config = dict(
    model='audio-text matching model',
    dataset='chords played on synthesised instruments',
    train_examples=52083,
    n_mels=80,
    hop_length=160,
    input='log_mel',
    spec_augment=False,
    win_length=512,
    encoder_arch='convnext',
    encoder_norm='rmsnorm',
    encoder_activation='gelu',
    encoder_mlp_ratio=6,
    encoder_layer_scale_init=0.1,
    encoder_dropout=0.05,
    encoder_inner_norm=False,
    encoder_subsampling=2,
    encoder_layers=10,
    encoder_width=384,
    encoder_kernel_size=7,
    fusion='prefix',
    tokenizer='word',
    vocab_size=60,
    fusion_encoder_width=256,
    fusion_encoder_layers=8,
    fusion_encoder_norm='layernorm',
    fusion_encoder_norm_position='post',
    fusion_encoder_activation='gelu_tanh',
    fusion_encoder_head_dim=64,
    fusion_encoder_fused_qkv=False,
    fusion_encoder_bias='none',
    fusion_encoder_qk_norm=True,
    fusion_encoder_parallel_block=False,
    fusion_encoder_moe='expert_choice',
    fusion_encoder_num_experts=32,
    fusion_encoder_moe_every=1,
    fusion_encoder_expert_mlp_ratio=0.25,
    fusion_encoder_experts_per_token=2,
    fusion_encoder_shared_expert=False,
    fusion_encoder_positions='learned',
    fusion_encoder_connector='linear',
    residual_init='zero_last',
    optimizer='soap',
    beta2=0.99,
    learning_rate=0.0026,
    beta1=0.95,
    shampoo_beta=0.99,
    eps=1e-08,
    precondition_frequency=10,
    max_precond_dim=1024,
    one_sided=False,
    adamw_lr_other_params=0.00076,
    max_grad_norm=1.0,
    max_steps=6700,
    batch_size=128,
    epochs=16.5,
    lr_schedule='cosine',
    final_lr_fraction=0.1,
    warmup_steps=330,
    weight_decay=0.2,
    adamw_weight_decay_other_params=0.01,
)
Rows from block 4 of the audio encoder, named by matrix and row number. Rows with one number belong to one neuron. Each number is 500 + 50 x the weight over its row's rms, rounded and kept within 0 to 999. All counts start at 0. Numbers have three digits each. After the name is the row's rms in percent of the matrix's.
# fc1: MLP up (encoder.blocks.4.mlp.fc1.weight, 2304x384), inputs 0-191
# fc2: MLP down (encoder.blocks.4.mlp.fc2.weight, 384x2304, transposed), outputs 0-191
fc1.515 106:464525543440495501562493421511507507551448441307514338483462547460559473424425547517557544482473461571504510515485472476524436595446469494482499528541475523565555454464453495472489445510638436550380570517540488574487547528511499466448496526501502487433501520547526491539536513521514436497459575557423511550499523475455520487507485468612469477444526492442522568494494500462559486517541517453579463593481573535552525473564507474566527552483490524519409538536518477386466543450473577487539548504535382502501536484510355549517533464419511474378561466455538464450602441514512463490
fc2.515 112:471513467525425532364358476500505533515529508535525541457486538520410433510463482417506386499512451482445374562462484524497496514481386489504523360565477510471435513519631470462555482443494476471536489475553527509537516419504497517481462558456512472534519487490436513498472545509432542528515471464519588495492479496435618463499501462467536488503460589490489538439658524540511431466523612524554473460453532511550526524523467487552447477480497513521458494433541458414426453493452502474408491396528605453577466474495529477554418461394584438341499448514537448489489515504499490442
fc1.516 067:510493499492467476451464463529460503475518427574484446500483501463538359447510497430549488469457511486477438533475556464480466579510506512445539515493423478433558477519523462508475537507450550473588506466581479530469497500578382531584515449507475441478460574560563597526517475513446491508517620481514436547455501537477350503489514520562501473431486504507555479466468439484527563532549497595506497480485576525498499484518494560501591463452414477500494553519475558408481624552473499478469492472564434527462530524493442526485386504396561412389502466511537523391490401606531457517
fc2.516 069:505527493459428545455420522516485450486482557445488510522562538449492379554525452516496477460585525478458454505464491542439407471507569492516515456444506474545460514534534466522558521507523514491544458457529502453467497405517429565514408456477459504552525473555499428401510423420441476510539478442536498498376464531411444373515534465511541570446454561394402529508658502513478505507627496512493530412527485520517505497569464511477465484510514517447371474459550487476507501423516549497449501340548550447494486472474547535462431491478543369493497434479476551295485466516443540525
fc1.517 073:474586459469505525448448455519445463559477347544629545487459517374492428501544535460458461460419494381422499474465505470566491574460467546524542542550523530498527510475568487555459499497559511449458482491494433548450499492499376495556453461511505510479564543505494583477602409482480527536564613421396484538481484425482497484538460447563556477593476475495532503486510462406522461481386495546565451485484637453446451524561469620535582465495657411469551616562455479463547492586457437540591503591568442466462520462534495442466557521404554522376453463520555563512505564450508503520
fc2.517 068:506516497505456552425402534492502499469495456582463465517477601435477335483525442470454471472509511529364503482465537514512437457493489533487490443455545513540439507512524529423435442502422499501502539397469477540436565421485465499492491496531472472611502445469487495467510444493475544551505536478507477514442557573549514486512562493513537561497526533382384525459557445484549575529521545515489511456500463487500514518536429485545439551403529502492451540493545473400478451481517355533374547303552456573541469491472567448490392480514423471603523495462439444407494520470514427506
fc1.518 103:505482530462460451481437493437529447500456445542471456524516494522548506331465558464496561463444470373527451552484521514536428500479589493530508517467521522448512502516530486580515573495557549482493504489505528516486526542554413482516488367566392517523438400519469506530486529504487486503493618366534483464449412512509417546372504463531462510558425489511488533423481475378511527461372534556493400537476566527551538581534598538521507453507541493528453526530541607487440587629485503489588508441567468541495524565453404530470490479489504543464540508533463460470517421546498634528
fc2.518 091:506518490491462474441401498469520454536517499476442510448569565540457504450501472538466559436431461516471390484451480487367450510444456489490437511471460555499443503505530483504498460567485501442514565426486510490408495451491473554464429511534510526557523506503455445468512511503436472488535445534509512506419564507454477494476501516513511527506536504440481494476458514558494466481726551570501491456452540510536502587550485477529564492473534471524486446449663435491520458494471368466410537439492519502402480496448478516407363485535480324463497520474537491433517531492458484502
fc1.519 064:475438527468502427507509501534485526503469395597518475502470488461423400472570511338619584461481490511427359475434481480564434521487467524475474547479469465474555515552452482480476514523533563418525506493515463514472483528521425522581509488539454495510443465516513489504527389503429473450526675430574513555495491474502469540469417552476472450540449526533552492464500466521539486532604441506530577454483593546458533535529522570541492457492492405483514542492528519416439562589463464482563484524575504477565498471525434502501487587340600467368520510450534507454484403519531512531
fc2.519 060:419496524476435502407393463502446574396529500566490466498484534496464432540553496374493475422431506522474445498475558507421438556533502530518454470463533446479409528492484461441516566480449525514512495485500509535433495414543430540520453494433497481557536481493505343484460459500485501410522470541522452481465507462565468486470496525467531518476436637493468508448611458556548523503609505429548468423523557520487492556513389510468520526509540460404465496414490503419514494425487464425390562425478531510552552500472480480440426501484517380538504477563487531441469471526388503585
fc1.520 143:507480478547513521433472441523534478430504435435538405470526495464552625529458496423467507449487459527531398509509519539494482430519447550518495472587488534521461499532490534454572507469532494478490544453520435389528210427547397557444525496529433466527289395463580462489492522430468555566458557511492515597455548574503485496546522501423454463435495495548516450467501507495493546505431507442481498502557478447450516535527532568510434475416538521544450487527478530549527547475557526386538510460531479488543453481528478540534509522599488456459462468462543598550497527494492533513
fc2.520 117:524483453533411455446440481530524534452451490493481529559480534473539541550463462511482432540506409516537538459555548482470479491510450511515508521556531459500505480508447495483550496488575557523485496509472531486509437373559533505491466468430529434500517502480459527492525489502522403619481480571474481573444433536426379594545539544520419665632554367436553420550525527476524563522620568529465498474428522488492515564460547483506503509495556488526527507541469483486495498488453479554545511348476524530513552519484446488561432535455568489535506482522574505540539464561571531443
fc1.521 098:517458551467538614480476533471593481554511501474405459539482478481493425517539529408431553511427500353426463519460463422472516587512470482547465507499469591459465489555468514525529519504521501520563539497619541504542573486534363529502524472502494497464552401599535464550458442515488450583492544430489602555472484512571559535432544437474502465454530471532517547510517508419403574499552493535527455619533541519486474518573507449481477466507552563497447521521565461431491539561448553501586459513567467546528426580597456525557516625425425466478531483472421542473473520508492573444
fc2.521 086:576551528501620450410487483526573498485446459561458451490449558540482557413441374518477494513553466456473414435491553497551418545443568537489547537478454508460480512525467511496583410522472506546433499434520480516548482488507498487535485511488538559450522413489404468489524577435530541528529439441548583492576532459547550428515555453531504423583394450438459510581611501503518455536636487521460479480493505451456444522460528394496551588463589504436486459570465469483430453455452547515447514482423543512536469472491425501440578519518534440405528410445462522383464520468596485513
fc1.522 102:451525555404478490498581435499507551485469473303467376534442509480546429528495580396502461493389450553432378512513523464488427533468495517516537542445480506452544529427510476417569555483594478538529537534474552541444503527529450469511472506505502487535538498532488526522433542624530431464459595511499524457505469492489517539469541537560483451507537529465528464486476486426506514458497542462540425540464595454528504449494504637550530608472351550521511535545505444453462587498472549498519506568549351452489473442544394532508548524473500634349620489476538561416558459576518512547
fc2.522 114:502533526496432551411470472560495504464507564494481526458424565395445407483432449437490500444499493525526310520452408507457484483470480496544519378495550524442422527534531506488597464462412467522479418436518515417446501464477393570421393566496530455453450537490544437464599506438377516551513477476487606524463565490582520477477494448404492567579515608534494561450565485573439469497496498472548509514546454582570507494493436521535408464593532471616483466489528500564495419362441472514438541465517535442580428521528453503534459496500523430501535412473473475383514432481481521452
fc1.523 080:487468489525523514452501457482476506605456412562505434493520578463530479434486502592574478526471507575439447589493555427536494554494514474430582522564490585476458458474549477466520551497521560491507473498449486471462575536484305512534512401508383401491502458469435510536512499500487475521508560482401491641465553499445429513480510533494490525553482474492519531467462525420464543467490545506500504499444592488459473597549462558564522527517542470513513495497524539510421493625487524498602486510548462537468623509503465543549566484534437523388556442515541459530522422529513545560
fc2.523 083:494547497512496484467410511461551491546461621504497455467499571577427424470516528541494454473538490514556512530453541534496533390575429525515534401453496573499442483505512485440494475525428512382500651454519521457403517402488431527486532501480512425471509493487501399515542467420407441448495466494534515485403467504470467546485520461519488577555539574449510493426537510515503532512556497511535506446504470499506484593528440530556482508384458530586529448523545433578487498493519480491403508333493490573436483484503547410476448456408521330533508486440521497485519475463502501473
fc1.524 121:544547565557508521448330567533539431568476537366530536457484503444613448475531461418627523502454484496524404508488514469550480560495427437447500458503456560512422522448523557572495477483468477492574441460396422555517496560531520539352509575480387494510524544570526609513516480604443493490502562501531537520466408530540430567424541587471446479428575559471563555432449437509533475474477547551533485570439528555534490538511483588521445458475458521464557556512440577597511576524624529527499464561494519435491478571470469498463536551499488541545534542523386575476456550542464525477
fc2.524 117:525472448454681456482520501475550575492478505455552492466517511431558566442459497572601439465394517541538451488458413461534525420516547470494484447520515579538430465516472493570499554450517518500539509480533478492435581437501496486517468509459538449403528519529513509416536467530517530573517450400542437502534536401502487444522570482585495537555459507517510438528487456496541546503470576517493473491543458499504494422477475538469478474536466497530636429559528591478478650563467625494527523456472531561452502496520451500567481497388627530603473538492557520418500423544510548524
fc1.525 098:507501486462528431458561480502521540438455444520482470486487540547497496511441560447569406440451443450607511590424520500517504562562477487550455435500391484525479525552431583498472442540519499410538509405597549595520507536560440528462461560459442521407515553441564466547504547525433443549490566496487486535474533540485415499606532528553451484515614561481535451458564568482433454482568513508550532565482526555460559530571482475599520455531503473551538514461511479586512492491445551503529511467467450530482531488416473530437525477282551401486441468498452524575519409525520456513
fc2.525 100:450533486543535572457415484524498508511550434497474496570481539509433455506472438364446528452471587435608598527520625481451475495440457526497443520430535539489476516477607504477489648570468542532565543497571497503492538465464472545500532460497465578464546473532526470480441504510379504607497524538443540512481553433522480453527459458550472471438415490484479478451585485548473463507480471588500478389670511507533527472537499510514429504560504540450446469427570451482485464549508542523431431327514493396586459473501515568553457490430426373469496539513502398562481440476429495545
fc1.526 124:507481536523545453464491543441541478521588519468506533526515490431532557405442560477408557504493474485473434556438524490512453432481528464547521424558501534556499515520515505511535598471513579487496471489457438437500382443517480485439499459483457548397463432530490515509503455512478499541471525448561603550522466565513600408522515604399552509534542432502511456489464586383501415467405519606470479500512477479481454578514518487467482435369615506545546470490506486515468533506517526458492418375521384489532453481451519541524541519581444522479477460474473512473477471518478497538
fc2.526 118:496532581463538507522598479592532514447564410525472442552483539570510502449498477508565485624474486493583524524550516488477608512533569468515490497583562515534473494510432493495489490456580482564521497402490588520641546462505514462429505482512546519538429484543513433480522549464435398573456506496449452474517404527604518513486464502500439515581525545513469527516477568482534507529428588638469498555469506459466563584464485551499478593506518494563470529521502580493494543462452528565607446543447519520560589471567544535526538525511580537617549521593537494521470475511548538597
fc1.527 122:509510529401557616475471467475450486498559469484485402467463414440451529588451492460457469550470437412509495542541540447484465590502472493513539555433472524507486524489450531523418484519689499578493504533599530468531632442451389522504573523467481487441529423427603495517567467540436426594456548457407460484474498479465564488371506485534516540381513513499512507522476481545503492574418481535574476501521555534463524462525519452505402515538381557450491472576489534487498576569387562541469526516584519558468517549495435473528571458407536532437531508502483464505498445523543543416
fc2.527 122:488528493491406475364369524490487494512549598503523501559498454511509546557449526387531511505475494487592419511467446539524548502479615504508589476435495437535460523539512500459492437489530447514513497520519497436536567457495409523483477509505421478546496526521488482409451458559509406491498438491532556481436415484484565413475445416497490458409470554516436480481568521523498466461518509627530548590418519517474487519521472464463462560539498435513378539574485534428524507490489439554525537404440442458492489537548626532472434498454476469527490559467518530381449563520564438503
fc1.528 093:520511508516550498479409496506522516541490475453518417461486487535609543387488489554567613537493498458496593575433540487501484538473540520534507537436461478456497541486485493424488528491529457416542581504541526574467536434467405547586609484499371479505496521449530392507495543517529449456524606481453496548474544507475431568483570458522495479578530433500589528498494530467494507486523490465519532534543503524515548503524441550599526488457432480533584551582561478455449598469391543496604448465566548502540459447557522538431522466355453474399506465557505472352449435467512478489
fc2.528 099:531509461483581626442341508471456520586492486403507486464501538569536461540452494533520515470458539501549506594495464499455409479506518465489510514553521483546512483499587506533472510488512496419454533441514529487452529346541418475470435499467464459506546487503497494447548462498402442447558522478522542519442501454478507428482465500525454459514416471457490459474549449492487462554592542596470541517590504456445492472486540499487475516437542554472437556470545389458461520545452469380429600306491567484502551495516461529460540472448564417520448473510502472457515491463448467474
fc1.529 086:453525485438552484433473418512478449475544494505528587546505440490533487372515459373477402459511480391575491522463502502462471521447509488550555511534498531462457491471516468453514451468474528490583504424484459534491456512557435497466516496496491488489506455587533506447384561522460580568441533490566423578454454460475535508347474565538481496419484521463579547534535504501486457510470489610571448488512507533539485416616420503534480484478479481513424568451496509509517534453400467496480545513488474516473458405561409447536487578458514435422546555586491470476550519478497519503
fc2.529 091:476526481440533476429477539519526504529528520509552508506450546528465415410494450399502606473486451465483539548603606509531507447491545411503474504574519557545507454430488540536527515401528558525536438423458522458466524448499371515463466483516599512510501497422482452486456553444654544429574515402569490508421545479473543452468549477476483511514365619343409434495564490483526515475501455451495510487539491465513550451589527406603548541540507544503416475468546507458571588405499497496435569370539501539487476495505485508502427409514579486508486676509477476497530474503496443465
fc1.530 076:512495475419512542467470490490497489494474374442495450535492507421595347538569442491498560506486501401374473468414502455512430450498599474499374500459479523471524504492456502458502560510432447421672499460593420497496554495517422507492420462597563495533547487554519545551530486506461459465506547468607532523428488527484463582496489382575472471521551512516595514463463486459546496432457431522501439412462574594472474516562575502494533486483401527486520573500479502506559567568389505512556505475496442490533476415525414422445491518400552453499568456493506484424490491571524493557
fc2.530 082:492482507537433518419373437533498559451590503457502506552543551427527596505429481541496503504475522517642440454547525510486357513543561517522518543483498497509355483499537536548598393494435445513511483528493498603500474436487403532489475479473477521481526538510562508462540467532452460548561485465458482502486418479587465460486539488434515488506564567553419511504647474550471484463595441521473458490507542542567509412516448431432531519507483470527432544523545454335566457532553492419521483453512493514475491501533452405495384476471458369454507466507500499337518440480437501465
fc1.531 070:497497442570502378422486411591477478503445401537531493483496535361477388477580477437435452506467464337478419524518561441506468564492509520485481530516447528475531491521528481503562518538460519412531506527463531478501545413455432556576446505487482538553494540493487518561530394543450556553506521443411522529486505471439428480506489438452537512560465567583526511541515496493563541503515395497469499473495564501430503534547505505542547516532617414488571518532482584507454585529489473473490475457547471543532482508578559514463549500482507592484492510465540604389563469481497566523
fc2.531 066:548537485544452429377401509509507619510504506555498504517542540480520407551519448619450455572453494494467425431450506501480547462509581492475493532420516524500418487515420534505472534574480504496507442485503460604510518447521443508563432544513387513533421454518434514422385479537463465449471509512473486497429525519596528513495507481485487481492522527391379464538497504531491484506583603559522490433574512482501500549580446551511511488512525514502502489525476473495574465494547482563509509381393482631386473490478523550464434481552521487523555404538483454384558484529362425511
fc1.532 095:518491536460521574481495473395505511565436401529473425559507510463526497449485484451581518461522478515532464554478507459468467588454525505462552516535471590496436512473464486530407544475480590553422498541565439475414593476543392528561592401537384435456451488449560438484512442534534465581462589477381439531533552504487501518461526453503466510501430478541520498520458485428501531454470502471448444507480593480487530572472455590580477413463520524526465507504559502458483573620420540426609445547540441524537520578503455549557593457462454536460536472505555431526526351533533615517
fc2.532 097:468500468532490455419399500496527529494494547452507508429521512518425416489518457469526504457479486494482492545518485534439540505478576513505517390423496494513515497516504498406507469502510504424545532422527497477457518352500389542572509486487463509544513490506484347472514522522376522464481500493464475482527483549445484478514540554488519525487513566495481489485583470520510477482612550483551502431475501519472474559549398534465466494387457503524588484467580534456514440544509460472454517373588551518456511482483599418454387476378544326462510461454473556470524415536441466483
fc1.533 112:491508476475424480543492530535501489549522529273405411516470502465546483504420469443502481484416411585509461559563446437498441579512524509506415526473472439544548559502549471505500532449668520509538487517562530465472453536479378535421539556491449478436483525472585495464452524595508411512497534449488530428427457458435532553490564528471490460462540471452572469586504501500583465454538492485439439486461458534526458432572569591520517525504467513545464530473555508499503567531510551479536447476429460426489441446551472460538541491495434530366557543476483577473494503509495514472
fc2.533 117:531510530460476628521471467504513502517550474473525522488430459511512459429488470478535628490520504496530460485465494455510407418500514543451501469580489543430476503467603485405566479553422475458472471472464471398441487402495389496476417532532526456566603479530541444481522539514548559562565478500498544480484559485498586448474517538422517496511453585568502515485583552520466465487460489489494485544536491446492553486524457546533495458578521522694415452559455501590455493457427568523508530417563482426430385479450446489531463519535518447422465439489479496391445485478536452469
fc1.534 099:421460523435538505496428465479563623608509439487529398560538547444493443522540473409546414433483486334416436549476464468521422487500614527488485516467515543497571496517518476518487588481519539445566524509535548424473574585494405480527528509593485480556509458491481452486598533432463494509449572425591513467469438556449448597472467467485434473604512491505475499488476485455546512450453451520491465430494605563551532582551497639574479405508442452449475606495512536521514609606508479590576412535476479474441560575458430553421467595478523496441496491469505589476521461586518558516
fc2.534 092:502540476509446397418467471476520484553466564503482529493520566563467486484459497533518534475497518488508359518432556533422403501480500557505510440459489563454384476498499545482556373542358511528517458395483464551411465488501514550507470471485529535515559572505483440524554519441513481519507512516508513527410527539513454546435526428448532606499553592413500459511502518566533522545511512537525496509560542490578480554551488442516577538494480492596437417459548438511563537409493487516487533440462535523484451508457486453455418460524431381450509434499457461383488492498408483453
fc1.535 099:530525488418475528444443484496509465540546471489495411563499443456593511474564552459618486465427456396518457545418469377466456604499563474512497474472511450392505491506505507569557557510552544418499567491497562448517531498519310530525467435578437505435532560541524542485532509569482529475488508532434503506510523423486488501547538516441418453543454472560487442451514574480532523446459502458477499542416607496529447514557542572508436488465535515506436563530564571482445550636444479493527506535546452446540529495563459562501537522500464495464509489435522476497538522469506452553
fc2.535 087:525554500448547581497440470546537443423516489520468488492459525405458451453500459458504533458496527530498507568479495487468477513457475481547474518529478516499372479509464483429500452533413471422471484328449488555453495429518403495428512518467530517490484490486545376449536452509537498514549546490482502468501514553548518517471468502511491476536522590439411521424564493516475454498468460515480463453608456451491470528508500536524480512560570462529441557569559457540458447448448427419555556387624523540546490494503502549493463509460589531610521485460400533452494452449511549474
fc1.536 081:542483466442504533396487431526503432481448433552516434507482449442545401427546452444522456533468484437497415527486524436514445526473502496529495560461488562502452474475528506547520537517549584455590500501453440517474540619535370532526451505486393541497506452474504596535528479496450511485468614406457422568473446489497424492442503509457464475543427471513493482448453445417535497485437512530512438511449618480543434512531483578525506459506567455545526511498539546444422582610498428522518482521538352494476532533517445501502513564493553496387568478488523544465526527549521544537
fc2.536 087:457522518526465527347451510513498496529569489535487532468523534453517305506530506429477510493512470504491417402490442505469472518558469458500486425511462477544488524512484521499510428475473484451509475396459508579465468527478382518488452515437487505531536499485527459476454449458430495495502423518497517502451452526433432448466499514488518566509512578321481536498496497509493528491513517535509466454460517519522508487548466514520495472407505504598486466480530405504500397442494376574465451434524509555519482511481533432477334520449556468525532508524444513354489529507437484451
fc1.537 064:504507499528475481404442509537517436513469386504524456477507444423494317383487453458492525547476483519440374529479585475473465491495548475483510543549453478513479533500524528556450541496475520453586517448501493521444605491488386519523450535533470432506483521430494586537521467488505493514494601401514459562531591477382438495424477416521536557525460530482513516456525400388443488484435495598556446467501593521484535559602477607505520471539560468515591517523439540467468581562450567496594538450536423548493577562531482515486515515428503509360530458530531549452494446491497516499
fc2.537 067:518535511526439460400447491474486477574503575498535480487525555515470362533481467591463558565529456514538399445480464515431515528511576469501496445510471545499395495504544480504527487492446534479546568459518484555435503351508467545568499511449427469499514470505515496423501479505396541495490448467464504492422489558424552499510505490498501497475538610360395497490516463497476464494644471567555528418484501491542500520605430485514513581450475512485438500475519471426568435480523473560385470294474491546505515501476538482422443537483448367497536529502474533437532537517456500458
fc1.538 121:508499417479518509557431479485461478506483347484497530529440494510548500440489553497462416512561556415436513449546473471523508558435413471527470502512412450486481554502531515459470469462552458496354520533510569545470437458515511507543518481542582396541490488514370497476467552611468416498466535441445515538479394545478497521454637591577538466502448523535419476488489498483555466506541424537452415555486517560549502522506528491525488460495466449474532618499516522494577495563451466501569495449524533460549428572383417545473498542532498370500521449522540496430489449525540473460
fc2.538 122:469480492432435506504510501494465429435428440442498525479426499524486567535526586378503508525488530531483523575454482509525392478503577444495523437603486480545441513521543451457530438473408469437449572449540478467480470522530468533530370546544479476390545498497627504552448525447528429541501616515530536509545443446561476454467407480447530550570339485531597497593496480541486542525385483510536574520525461526549498494475541479563433431601508491546504500543537457538431478423486419380512487510520490468449528537544472469571442498423580375616454499538562429425451505478448557518
fc1.539 094:560440520453512525541445480477473535556475458463498401524505473520533449550513471424513529432467516349499411550480516477542440511551578519482536544470525570436543485539537496473436570467478515496517513526498491525549548539551445539508595421544518465440427494463485447579547551501542514506453570487545549555418429568448498446432513483496514467489436450436555466466512467444551536500504493497502477473485581491529507541482545484659551401447467505516503498458537560487470593608433482471587510476523420551517473540471459595510462506375547504463492466494553493478479429520498578512
fc2.539 097:492496497453499547478411495462517559506508482430478462488559525487427483478428487547498550442429518494363346488506517502461423555471525538479569485336503513499457476496467480553482439531457528469459517456493508572459524433509448529510463472504457516537611523498454452453562518441364438437529433536488528480423551502463504474458455493548465536474490491485573514514523489501517487536619551541522500528483498473534464572482453502442501503410467473498433484435602496488514423557501480481352572361432573512514512484484515533429408450392510455370480449453448522404527440508495517468
fc1.540 118:467496534450506384423502381598483512487564557490427511512472429412530556490538535448445512554540489532515422458473444525528445522421472537530494548631465382500476484459472453494491490505621524350502556503545555386483440450440405475496554445441478469528474455535464498459490418529420554498467494510450467479515577447550557422502493478499525541549485489514496542491533439509509509393476469490464498530534551520461558461594469507537434446510511442533495488525534472531530619523509420481514498559582390388438494555448407479463485497487348477541511538495517470398410556475535511565
fc2.540 118:486556515439609538505463485441493470488481460557492540566500551523542527569497492409505487446402499503538513499469545481575460500492562487399513429461461523528574498469531516446414509477438449535417441510540532507456570366475445472393466442562412470593573498451485546489373502493519578546468500493511479518505499465479538458506460493559450495404516555517452446458534491447571489432565400579425470489470537467475507529579479511476519459462566484502544535570500612526444491543566487457543475336498451500450581474503465508509467519391520449472469551522479446466536499479579464548
fc1.541 100:541446495441499546444557486498461442504484474543498452461504480419558462470448434508568493440478467542523371556533564466511492489504480496493568465565464569434484498481530509560449545498491562541595468518501498482434608659534332518508540551514430474503466447477473563522470461397452457508497630451434554542487529497444516532500546464547485532537456473443550509515454492431466519452402486534558480589448582547553496526523503641514584454427433529553467543493519536432466575544528516529584455483500450532512493437530483517555522496462535433418502518551528504380480468526526529553
fc2.541 107:499565539479486539479487507483490480524498612444469483500520548502471336468492547529483508479615474517553416426459455455451460430538482489540502407491456535507428499464583502469583485537435481416455476435527503544493549377528461536479444501467473481508570533525461428507525468403370415522503486502490538484499488526467477426461484559520496560451491556448503573494631501471490493512489500509490494490419456513531525502571499503506448449464520486625448479487553484514479429498519423438424517388492462541576523507514518474452486480502607376441472492484499498408514538467480524486
fc1.542 070:511486504505464471447482540536498402578432366470526436514512494443450332482552503446461490457463436376523426525513553487477495520501536479467508499548491500485496489475580506600471527492396548451475549478471491505466510523511403448518487496541477518521515506447485653544558459503478539524487595464418420590493509433459512497529535463497476467514416546457517535421467466452507541512458491518581450462494591467519494541558501527538502408505567409549495545514512531447484541554420459543533523495559471540511559528593468476491522468467596568346501446483513537504541435568485598531
fc2.542 068:499514501544497436410458511527488437485554536498478468463500578498519380525494466525450448493532467521485394412444570527469496537528550528479501435505484464490373507532492523427415547499495489503546504442541478527522525474495466531511521533458452450554465461470482467434423453510412521601482482404467464486388533462506486474477540535535552482502530584524396508500537462490518512519671539570439487473539493492463520492580375538527518545449522455486478491491556520408469429457501509594492460312531489555563509488503550468389477490558414452475552459452474507445540543502509463480
fc1.543 125:502458490375457482489504480479548543518578562461546488477481508519640409427523483516521391523506442472461510467514463483465457511452455540458437536451473526482505523513532481507554449500484432424351538566352463540642569616525474496423423450453528424513500558560413451479447530601522449568476456453399476529548534551477503545546542521453500554517489604461485471476498417628564483518517531457509398535583534540500461494507557543475486566490553567481567477485586465532605578576522446503537456284488520469489478496465453503511512540465524430526389437503479569436498513475532488513
fc2.543 131:478515504542591351430422486443488437544480519481527531500547452608526465524457443348524515447441531479493337497494433470423435399506581523518532541470536525518526497516556509628438523538462522530539550423458468441474461515501358487515426551480526461474444493499505609471367408532487492432456472447504507474465476487423529497493497469525501462529493504392590504526452453410548509548529603507533503469527557538440534551467478485503509527467512492417542501433597462516470469626556503489454549528435482467519504497516611493526449518346509443446486507443483610542550435493469459487
fc1.544 101:559490509599524497458425481489529487489468519510506437535496541404522448558501460417549428491471535538536411586535521498512510501453483461469582489470444574433480479468490535536449568531538573465578518450387483522484548510536479501479552459588366531574515506581511513485474491514505445500458590489545563534530479552510556509481496454438470554350572464484571582426459524477535471488425516556515424570427617540481487504523467613513489452535486493526499528501471523542536551556648532528615513470562416517486547531547489507524548550478483544420554510539478503518486515532520552520
fc2.544 103:494514534479375407438547471523528477510526596496511493476523571596457374493480543493502545485497496491539519491469524543414472533537553465488550518470542547483499506540563481357517383613402517560511538465514495591452471416479472502617470487528483525506515501464543421528485501589559475432473450542506563514437527472526514459450537476514522519483526611465476478486537528546531515524511460540556466521478521473528478560528518537565529445470503472605410432449562443476543350494524463539548515406500558426483464492474525409496510506472559490407531521492459486472517371492504471477
fc1.545 118:525498489474550455439467396438520497431402509540450490510503535418472491452475537529524558547533471488482519479566509578473511507505504556500557515587515589461509538444557444513545477489518531546539486484502499556485399549449451481472509525501536551482567550487423510487452585495459518592528437396517427345533388526552517297423480533449586515566420444530479558506519549467573537383544486548477488470515445425642502451503522589496542560559499544512524412518545476508553567444540449490517525650503504468538550515482420477524477544493438479521437544566509470527591499501534452460
fc2.545 126:479554509445625405463531515475480497524503467436528457490522526462517417469479471384476484543514466470623488474532516508498364579436478516458497379434506478515586511519576527590527518439528507550472485559488537488486532415542453438422471473504487502462552473508612616424414522498526586585531455395575565554547496563486548425427438353488501462516479598429500489540487494432473514516481359430476498577554494445487490611458528461526452521547488515492450455555579514536435498489504529560522473368492578538491455548487523451470441485444431536494478524466494515432521484487586569539
fc1.546 103:577541490510457496575574534451508504521519347395445511356478488415423406555572524423530504448436492590475489444588492488474442545475509484467574525485552534495597507552570501483381495497512548366473514445523466456464464604509425472543470472526482422477471540452571434512552419563475459444446563453586480464593567410500490480527559555477459425539497501492425465504561517454584516435518416519443469552443473488473523516590489635500522431450503498511432526462478472422470501449550505533543520513510435413500490421492485579530547476382573392402506494471479618516519521557553468508
fc2.546 111:526537574495449500455492534456506547479466517483546614503377531402473407517530534536547511519424455511469453646494481474477490502478490430518545461572489562506461469463517541450452596464495475416442425507504485533440571395539443537433432559507540568556507513545510455466497528583578427571397516482470563491518452535581596420524499589424505512500454567429514445515530554497473543484458468560484530549612453523505553521542552562479544488546485497601390512544448551483531527415553481491548454441534470444523465536504451370532440457418365494503501466461448514378466436464494554477
fc1.547 083:471449475484532414477455492488489503500487412554476439586523519482555431383476481386466504500456461428453466585505489451490499492447639532467532440543499572490548518540572527586460613490540562444607511440529546529510600435505390469529513489539540435583470529576485553526503497439522474574469609419548481446456538509480462543382497492445475486508476534561490534553516429390504542438474515493477465453492577503557484526510484525478499416464567469499565519532488565353532573576412480499523463496546494538499596574435431518437536471407533554425542466437527461461517437519528571550
fc2.547 088:525494508515512387482321512466521427501444625392507488488587520426451450476490422492496527437434486487477411428431491495435492539516558502488478430404453478496348489484521493480524514585526527500455520427524522552450533444484457531565410542577500397517566525478484444485586502429389540545515496470523498503418563472532553499476515506478505504536584530518439512524465478538522466533665501519507521504454485507490494480579451521513608533469434496519491463437530510471549485441535520536487527499543500496456501466401541569350395466459360396400509462493502480399500545522413471486
fc1.548 074:531464491497508473471428526507446431499560451498495520508495486464611473405512428423542516518469445335536455524420457443417503578466572515551534465519476469476491526458505498532527529503518520521494554561562499470504541435539428576560488486530425454496489473536454466530462459517474552518525582468361414580487531401536528468431522523474434490610429478522527548430451523481598517469492462462493502591461596462520477523549531549510482491413492440567507548582603470424520609557418433486499516518564461438529440452579400400467441515405553522416553514487558550433528403476464514509
fc2.548 071:556545491500544483408407516537519539490516392507476446528471586404514575493426472390461432414524516512401466474463601486462543454496483494521539536542496543525456478523514542559494443509435494494459493517504487405498484369530362487441510489457448492538527491503461468412460387490418454515535569375506453484467532479524462453503522389525489526560491523431381506459594500519471490462591481553439473483541512497466498581547438505513539523534564475436480498493579498526467520465521436465469580248474404491534499509477488516464581472501441472543572488500417521426565433485490535535